Weights of a small spectrogram enhancement model.
Model: 6.57M parameters, arch unet, activation silu, widths [64, 128, 256, 256].
Rows from block 9 of a small spectrogram enhancement model, named by matrix and row number. Each number is 128 + 32 x the weight over its row's rms, rounded and kept within 0 to 255. All counts start at 0. Numbers have three digits each.
After each channel's rows are labels from the 100 clips, of 14976, where the channel reaches its highest value: "peak in band" is the frequency band that holds the peak. Only what is clearly more common there than usual is listed. The data: simulated sounds of rotating machines with and without faults.
# conv: 3x3 conv (model.decb.0.1.conv.weight, 256x256x3x3, each kernel summed), inputs 0-42

conv.247:155121117139146109148069141082134120173108131114088151177119113171113105124127127065114102109066138113190112141102037104126111050
peak in band: 0 to 250 Hz

conv.30:117139142139075124140096114094136099122099143090066124090096052106138147078160151092091083136125167093074177093144123139127102191
peak in band: 1000 to 2000 Hz; 250 to 500 Hz

conv.45:126087130133117122162118121096135123130106096168089100089063151114103152177113088095078130119097138130108124120150111128151132137
peak in band: 0 to 250 Hz

conv.17:116160092128129115198107077115102100113102127071149183094122065152108114067165156132125106116099239116084192113104156107126124131
peak in band: 1000 to 2000 Hz

conv.39:066137133122057106148094122105141104088093148091078149073095049118134121094177128121110103102153174117072168085158142106140084216
peak in band: 1000 to 2000 Hz; 250 to 500 Hz

conv.184:050147154182104086137132126114118121084125115131109132098079067122118093117145126082131137120107155152072134113104101130123074124
peak in band: 0 to 250 Hz; 500 to 1000 Hz

conv.51:109098144150128139133198128086086132113161117069170158120104082144116154043152178150106109172136143112051157135077138100167109151
peak in band: 500 to 1000 Hz

conv.231:157122135175102127090198179154148190164191129096082112175108113136146100140126132084114121079108092140161063116132116139096113075
peak in band: 2000 to 4000 Hz

conv.44:076141146152087140177119110101123129098115142072128154101081057137139118118164125108106113120093185117074182110130103086098108146
peak in band: 250 to 500 Hz

conv.171:101153194160106132118143138163113123119125122125106142161132071137121114192140123128161101077129159083141104082089096105088154129
peak in band: 4000 to 8000 Hz

conv.105:154136038179124145094143182152103116211127123089084070153106193126150174113108107130083123158143077142139137123137123170091175102
peak in band: 4000 to 8000 Hz

conv.10:168151081140123179103080140091118128127110126104084154175146107142108141083110095063105059071074141090158112123058182074131164095
peak in band: 1000 to 2000 Hz; 0 to 250 Hz

conv.144:134129221101129111164185090134113173106181133128109073123089173121138116185155154158154122039069116156102121123131071107112109117
peak in band: 250 to 500 Hz; 500 to 1000 Hz

conv.211:135114110184139133137128187077070106142089136106177186105055160129137121111174097101099140133095125109097135132043126086104116067
peak in band: 4000 to 8000 Hz

conv.126:118080128138125093122139121119109111128111103172107097121058140123114150138087129107120144129104090123091025133088093141143110105
peak in band: 4000 to 8000 Hz

conv.222:073076202118099098104134136101102135065120111166196157079124028078112087135130120145124182128159125078076126129135081102120084155
peak in band: 250 to 500 Hz

conv.48:113112132231103143141070163121130100054104119075114146103150135129122136057088148121162128136087097083082136124073151077139127178
peak in band: 0 to 250 Hz

conv.36:137115107126113103106151104149110112138115091102112110088098142101110099179126077143131127137164135090155117113103094157053129068
peak in band: 4000 to 8000 Hz

conv.54:116076148134132100134123120116144079101088153107177125108023133122165125152115134112130099157094100163097149149150062148095106140
peak in band: 250 to 500 Hz

conv.160:126086163147108100066127170082080100130118130077136147097120040095128132140109093151103138144180074121100099135119140117089101180
peak in band: 4000 to 8000 Hz; 250 to 500 Hz

conv.98:083141132182102137079105174076113113095122157098100096116118116117167116154104069093097135137141052138100110104107120096095163135
peak in band: 4000 to 8000 Hz

conv.131:126081104132123078047146133108123119123111051156120110106084124075062122141116118113109143145110091138137077131170090160128077116
peak in band: 4000 to 8000 Hz

conv.203:092089108170110130127178131068113151110140123110168167087095053132107122116109148128028138148065158103067166127137087124118090109
peak in band: 500 to 1000 Hz

conv.74:131123168159090136121114143076133086130110139096101106111084070127148144089161162100057085169131155075068202111149108162130099178
peak in band: 500 to 1000 Hz; 1000 to 2000 Hz

conv.46:122161089141094103183140114128112126103135168166049090114069145109181141155166120079161100086129147123122159102089083071148087172
peak in band: 500 to 1000 Hz; 0 to 250 Hz

conv.139:077148111114097105193090132117155112088103175070050144127142083145157095066159109133099086092126154147103146099156144117097084201
peak in band: 1000 to 2000 Hz

conv.97:130089132152137130087203152118119160142170111080120168142122060119106186103151181151081127140167123136093125173141163137130097175
peak in band: 4000 to 8000 Hz

conv.101:068057121167122108096162151041136131083148099114157141062041097069108130140111154145065134133121121122065153126194097101114072138
peak in band: 500 to 1000 Hz

conv.8:081155114184087134100098205104112124121125174081099122147096128140175111136119080077093106110115079147102130090090127101099170134
peak in band: 4000 to 8000 Hz

conv.157:110104139169098111083116173078102106105119125081102136092125090110134110149092068108078129161153083136114101122117117100073142142
peak in band: 500 to 1000 Hz

conv.123:116119111151111143062160128126104117135135106088116076091093154108131098166110082155123139152146054125139092109123110151051154091
peak in band: 4000 to 8000 Hz

conv.189:150097136168121139134185166073115130139155118093146138121116136120124167071127193146083125186138123084100143129081138147118107113
peak in band: 500 to 1000 Hz

conv.212:120101089158086127072147176085082128103139117057120138104099132112137111133107075105072108149106091122115113111080117101044128087
peak in band: 500 to 1000 Hz

conv.11:116155112125097146146200089147099178105189146129081130112159130131153183156121049137127102132096142102141103113090137104087177072
peak in band: 4000 to 8000 Hz

conv.250:062147128113064120149117105094113117066108136024133184091106039126124073065189152142121101094107188115058168095121116085081098181
peak in band: 500 to 1000 Hz; 1000 to 2000 Hz

conv.47:110125061149100139135138143114133158097124156064082125151146153103140090115066147114109134090007121128148126091133066119054122142
peak in band: 250 to 500 Hz; 0 to 250 Hz

conv.95:108107136127137048099158128123110145136135108099139155081033096124116099122166139102104132131083140171118117149123093146094047114
peak in band: 250 to 500 Hz

conv.183:063105133164125075135112128116121115094101080147115142075039094124089131115137152104117133132116152145082133137124117112131056106
peak in band: 0 to 250 Hz

conv.13:079109207100134103137086112108121093110089118174107123118129045087114110142136087119119179136207119116103103124161099115139123179
peak in band: 250 to 500 Hz

conv.94:118061124148125091102133132129120111125108072164113102098063125101081134152102121105121140136115093134109038133118102139139107101
peak in band: 0 to 250 Hz

conv.204:093124135198101094079113181101101111118115165078129134099104103139169109151104085099096131127108078152069114105085128102078112125
peak in band: 4000 to 8000 Hz

conv.133:093080125143105118056142148073107081084100123153188141088079065082135158129121123152090119113142093052056121134154096154141108101
peak in band: 250 to 500 Hz

conv.83:125115103169100135074091184077104082098093120150120083062115113106131145155106049115108130167182051117118108121115132076120157127
peak in band: 4000 to 8000 Hz; 250 to 500 Hz

conv.70:148148080148136129156193151123120155170176144080092151158124105121144146075161199085106087159096161115120153149091134150080104142
peak in band: 500 to 1000 Hz

conv.245:057137133125071100169093129118156113079100153098053144082112053125141125083167112119108104091150163138072158088161152102126082217
peak in band: 1000 to 2000 Hz

conv.229:070086100185100170105216171067075142085169127066189175113079108113130182102127163158052128169122128121055148124082124080127127084
peak in band: 500 to 1000 Hz

conv.182:148100073126147133118062114147126064142062113101086075138053173106141114136112095113144079104123086112141117147110088146081120088
peak in band: 1000 to 2000 Hz

conv.43:092064127189096149106189164036103129102146127102159155110076088103130170116120173158030140151107132084067156118129100141103114114
peak in band: 500 to 1000 Hz

conv.7:164104141151140126123175165074113114160145108100146118133130138129117157089138183133078119196155104093107132143096151176131106129
peak in band: 500 to 1000 Hz

conv.224:135133085142116132094190134131095161147162132098111093109143157139147077192117024148124136160100103126166113113107117148039159068
peak in band: 4000 to 8000 Hz

conv.1:094141101129110092220081139116168104114095172122030135121139098141154124084153108117087093105132183161112169115158159133138097196
peak in band: 1000 to 2000 Hz

conv.219:090117168096113118120082114111099084104078121135137149106140001103115093103163101129127153148208125094088104110153095120147111194
peak in band: 250 to 500 Hz

conv.116:081146168116065121126090123070107092098085138103134144101089044126133106111201121106083108126160163076053174096150103125160083196
peak in band: 500 to 1000 Hz; 1000 to 2000 Hz

conv.73:138150110132095124126166136136107150118145132083077117153125125112151087173108045127150114139130120092153118123103121157034143100
peak in band: 4000 to 8000 Hz

conv.117:143110097176104103044127180062082100116118147082136133088096122111155125156109061129092119140123060135119107134097134078086123110
peak in band: 4000 to 8000 Hz

conv.130:123143093160108126069183131116089144137149117087124093103117160136137083187122052154119144162135090117150108102098110149047146057
peak in band: 4000 to 8000 Hz

conv.121:076060143159105110109150156066141120102124131117124106111112138108117145155063170149031144114096097109078105102188074111107085137
peak in band: 0 to 250 Hz; 250 to 500 Hz

conv.234:088092138156111112112171163069081128093155127080153159091102011073134143112146140160095117144172100078058121114109097096115071166
peak in band: 4000 to 8000 Hz

conv.156:127107112157087137068140175092090132122139134071098120099118126121144103142108059099091124155125064160150101103107128108056165103
peak in band: 500 to 1000 Hz

conv.176:112088144136127077140140117120103118131117115176085077132052128139124157130091130095114133134122098130083068130075096143139091122
peak in band: 4000 to 8000 Hz

conv.122:136103123175106100060131200072081113134126156049126133111103110124163128149107073115086121142111069142111104128098135088049116123
peak in band: 4000 to 8000 Hz

conv.159:119083141138127097112129125105087113131108094174107101108071143124099147139107118093111144130110091137090015134087106148145121105
peak in band: 4000 to 8000 Hz

conv.58:156149184133140087149115107189130142175133106061072053157100121131116124147161158090137118115085138130144072133123118141084074148
peak in band: 250 to 500 Hz

conv.129:123126120175097140062120184092096114120126163064090105115110128120172107152109056095099125145116051151138101107108127089054162120
peak in band: 4000 to 8000 Hz

conv.68:156100151160112136122154160085118110143140122085134107121137130141125145073125190116071112204136116090090153122096144158107109137
peak in band: 500 to 1000 Hz

conv.3:112070096176124138087147173077129086093119125137139085067074133064153162141088170143119122156148089105090152158171072111121108130
peak in band: 0 to 250 Hz

conv.84:133050123150130100083125133112109118136106064164112111102076132090059127165105100095111150135118096151137065137129096140145123103
peak in band: 4000 to 8000 Hz

conv.213:137127084134119116103110128136113103139094114091084082108113162101130091175124071100140128139127092114168093130112124147046141061
peak in band: 4000 to 8000 Hz

conv.236:132164093141109128154170176141111155147153153040060126169139102120135106122145166072098081113065140121126139110130092137038109138
peak in band: 250 to 500 Hz

conv.218:095139147150145087040133142140088112115133138137141145147108104143124114140112115065109105117118022124112006145070097111117103107
peak in band: 4000 to 8000 Hz

conv.33:145113141161114117060096177082088094132109146051096118103106107089147125133110064107107116141154051147136091141117159099069142160
peak in band: 4000 to 8000 Hz

conv.173:085151115108109109189087128116153115088101175058065158133142084136158097047160121138104082085106160143101149113147144117076078186
peak in band: 1000 to 2000 Hz

conv.128:079105133139095125098190092109124147122168128142160132114126027105126129103133153090047145125091125080057159095156091179141076128
peak in band: 250 to 500 Hz

conv.158:055135148127054124154105113117123127080105148076090162077091049120135131112177132103117107092128181120064172077140114088124099195
peak in band: 250 to 500 Hz

conv.164:122119175153084135128113142077128088126112140098100105109074076125149145097162154105048087164128151072066196106150111155135104178
peak in band: 1000 to 2000 Hz; 500 to 1000 Hz

conv.124:089143120158098116141136102151125139145138125069069151126110078142116099134149164074114112113075151161115117108107137159088145119
peak in band: 250 to 500 Hz

conv.239:094129164123102083044145115133095111116123114156136129126115083138116111151121117116098145121132050149109035105105117158108118120
peak in band: 250 to 500 Hz

conv.153:111143176131121132155092123134123111144092119157043085088095101071119135177168060100104164115182108142097110112149110132124168186
peak in band: 250 to 500 Hz

conv.142:124113099169140142152208148123123147145174127087125153127113114121130160071134201117095121188114151111087157133083119138081116112
peak in band: 500 to 1000 Hz

conv.151:108069177142148165138146088051151101113123110127165119103075102107121105096105153183079146045108104125072117139152089108092152171
peak in band: 250 to 500 Hz

conv.179:102168168156119118160119126130149120099107136076102127112102088163139116142171119115127120115085169152110174131160132090103097142
peak in band: 250 to 500 Hz; 1000 to 2000 Hz

conv.50:121133118118101130107199154155103158113166141082124129137154144124152082188128018099143132146099110106149090105091113138040152085
peak in band: 4000 to 8000 Hz

conv.118:058127188133090109128102119115094106074081124130129164088096018118105096125172106108137154109152166118061154107134087103139096182
peak in band: 1000 to 2000 Hz

conv.42:145090083152113117092171171097086134124151119058122155109095136106132144118110123126095095147096111103125117129046124103043099076
peak in band: 500 to 1000 Hz

conv.217:201102103141137122148038154122104062170046111180076082121066183082111160200118131101120120133145123145178118151106124145174138159
peak in band: 4000 to 8000 Hz

conv.18:130110109164098104053138183069077121127139147058133141127110133099145156117136109137095124137150047149106094140104180113094111147
peak in band: 4000 to 8000 Hz

conv.232:145080103155122129129148147062097124136123079170105099103053165096103135157113072114088157109118124108120073121087100137136138125
peak in band: 0 to 250 Hz

conv.127:152107079142102157099056165110113098110100112150104127139119125103102166072113120089122110103114110065149102115062154110145128107
peak in band: 0 to 250 Hz; 1000 to 2000 Hz

conv.226:061080122140134089103144126076134144082129079142160149066070093091086117131111131126082139098105122128074131133152089088126062095
peak in band: 500 to 1000 Hz

conv.178:114081116146113140075202157038063142121156129072181177104090075096126168108142136158064139146130109115061121131099133107117098129
peak in band: 1000 to 2000 Hz

conv.27:113102140140135076145135117138129117120110130153109109121022133128139126153107132099136137141080110121100065137105081141129092093
peak in band: 500 to 1000 Hz; 250 to 500 Hz

conv.87:121103082115144121114100101151111092139088121098086080139058124100141081136128095103142076091114073115123117135118084160076080085
peak in band: 250 to 500 Hz

conv.147:083066119178103136093183140060116137109146116122171151093093048115113165120100158142031145134103128093060155119148089145121091105
peak in band: 500 to 1000 Hz

conv.21:123112113150092090088121203106080134151129147063101153124106135138144111135120067069082113138111089165136117115084129105055103098
peak in band: 4000 to 8000 Hz

conv.220:109131124172129091061105170086082082123101145141125125108103097114148142140106098108126147114157050156107062142099119117126120128
peak in band: 4000 to 8000 Hz

conv.241:092130123188106120077104191090106091103112152106097093098116093112158127137102088108115125134151031137095093112096128103103142135
peak in band: 4000 to 8000 Hz

conv.24:113109137170086141088115173083110101102115114103093095074125110110126106151094068106104135173157077140122105110113131109072175125
peak in band: 4000 to 8000 Hz

conv.237:082134092114118055072118129107083092081108136152140151128070147124134175153128101089121105098137057143124067144101110062162083108
peak in band: 4000 to 8000 Hz

conv.56:107123041129108130091138174086084129123123134083118102133109169127146129108142086101091125101067083136116130123099156075089148050
peak in band: 4000 to 8000 Hz

conv.41:132093177132159123135105121154115126162102124112075145142112089132105125131142138105114133106186127155105094172163124157120119181
peak in band: 4000 to 8000 Hz

conv.192:066104138176100127190172150037129138067145144164132138111146119156152133067109120140042144051093118140084111117127155080100135164
peak in band: 4000 to 8000 Hz

conv.243:161104124165127137140204194079110139135168119089140144141121132123118192095147176151090114166126110104106128164073159130149096125
peak in band: 4000 to 8000 Hz

conv.90:108115080171104171067180132027121155111164119123154136135055142142138138083119075184074133124122104107093115116111086092097165123
peak in band: 4000 to 8000 Hz

conv.200:120119191128130110119118132096123098123118105104105121085158026048100108115129120136118158131212083112101084148152152143108120198
peak in band: 250 to 500 Hz

conv.103:123081151126109081097135102137084123148128113164115099115113129161114135116108141068113142136127059137088032117070113177127086128
peak in band: 0 to 250 Hz

conv.108:121100122159114127100106144099125099108114107061147144122020153103120132133165117113067086114069149075082137127102123086106128127
peak in band: 0 to 250 Hz

conv.28:095131015160124143115063133114102067102064134135160175117158103178123126000125132118108044146143131126093138135065150144192094148
peak in band: 2000 to 4000 Hz

conv.196:082145146201120108135084115154145143128108127130043101118107111147131116114170153113178103130142107116130102124089135134156078129
peak in band: 500 to 1000 Hz

conv.186:137135074152118126138084140099113063139080126093154148120175090193111074000138129119115052173158106121065137129084170171172096185
peak in band: 4000 to 8000 Hz

conv.225:125092129171118143134212157080099147127170114080162149116096127123118173085136183157080118175127140095080161126081124135133105101
peak in band: 500 to 1000 Hz

conv.55:078150184148096107116146092119063130101118132121112131068084096135146143181181144020117141186128113198085073121093151120112132138
peak in band: 0 to 250 Hz; 250 to 500 Hz

conv.114:086101119141102144133192133075125152131158124102125126081124117150132127156135078138048132128101136164123146097180139106092172103
peak in band: 4000 to 8000 Hz

conv.209:080113105187110171141136149110062119083149117170103114119094127127124122128118104142125119111116125089089099113038128074147143143
peak in band: 0 to 250 Hz

conv.82:094150125108106107196094124116159120091105177067054148138143091138155102057156110136110088090112155155118149110155139120079083186
peak in band: 1000 to 2000 Hz

conv.248:093152105117103105194090125121158118095105177069052154129153080142156089042156112135110083099126174146109169107158145133096081192
peak in band: 1000 to 2000 Hz

conv.37:129090053157131115136178160106112131111140126132136137082096148093133131147142088162098123117092093105123119121160132038127100075
peak in band: 500 to 1000 Hz

conv.111:105160124138132107079113121146078101125110132137133127123133113125134102156146120082107117112140038159111028146083150111114123143
peak in band: 4000 to 8000 Hz

conv.188:086159123168106147078122168089129138109139171090104103143115140119183113157119068072095133117118065155113121103120116086099180117
peak in band: 4000 to 8000 Hz

conv.102:104107060124106125092146150085117141124142101085134140094090151130115123102128103103050114161126113123111132114150107106059122087
peak in band: 500 to 1000 Hz

conv.145:088163121151104152080138164075133147105151163094116100143129148123178108157130064081095144113109074156126132104143111079101182106
peak in band: 4000 to 8000 Hz

conv.238:100107157158110121096110169086083088124108137087128130105134032107130124127120106143118129132194060105093074121122131122119122206
peak in band: 4000 to 8000 Hz

conv.64:104156111165106150071134174081110138111142165092114105136113145111181109158133056085101145122116064149122122107117126078094173118
peak in band: 4000 to 8000 Hz

conv.32:112063195157130190128158086070143101112121120113121149049114088090122145151104098191082124115083129083107120150122116060091197107
peak in band: 250 to 500 Hz

conv.9:107075141108121064101136094127146135111120073147122103087040118111089131129111149133122120160103116141113104129144086146125064093
peak in band: 500 to 1000 Hz; 250 to 500 Hz

conv.109:070111138189135063115142162120126109108130104149136131084074040106113139106103148112116126114134117149072112133112127119128060110
peak in band: 0 to 250 Hz

conv.215:083167150160093105145164118126136152095155119163082070107127118124131112171125111057127120084091133145081133088141068106143102145
peak in band: 500 to 1000 Hz; 0 to 250 Hz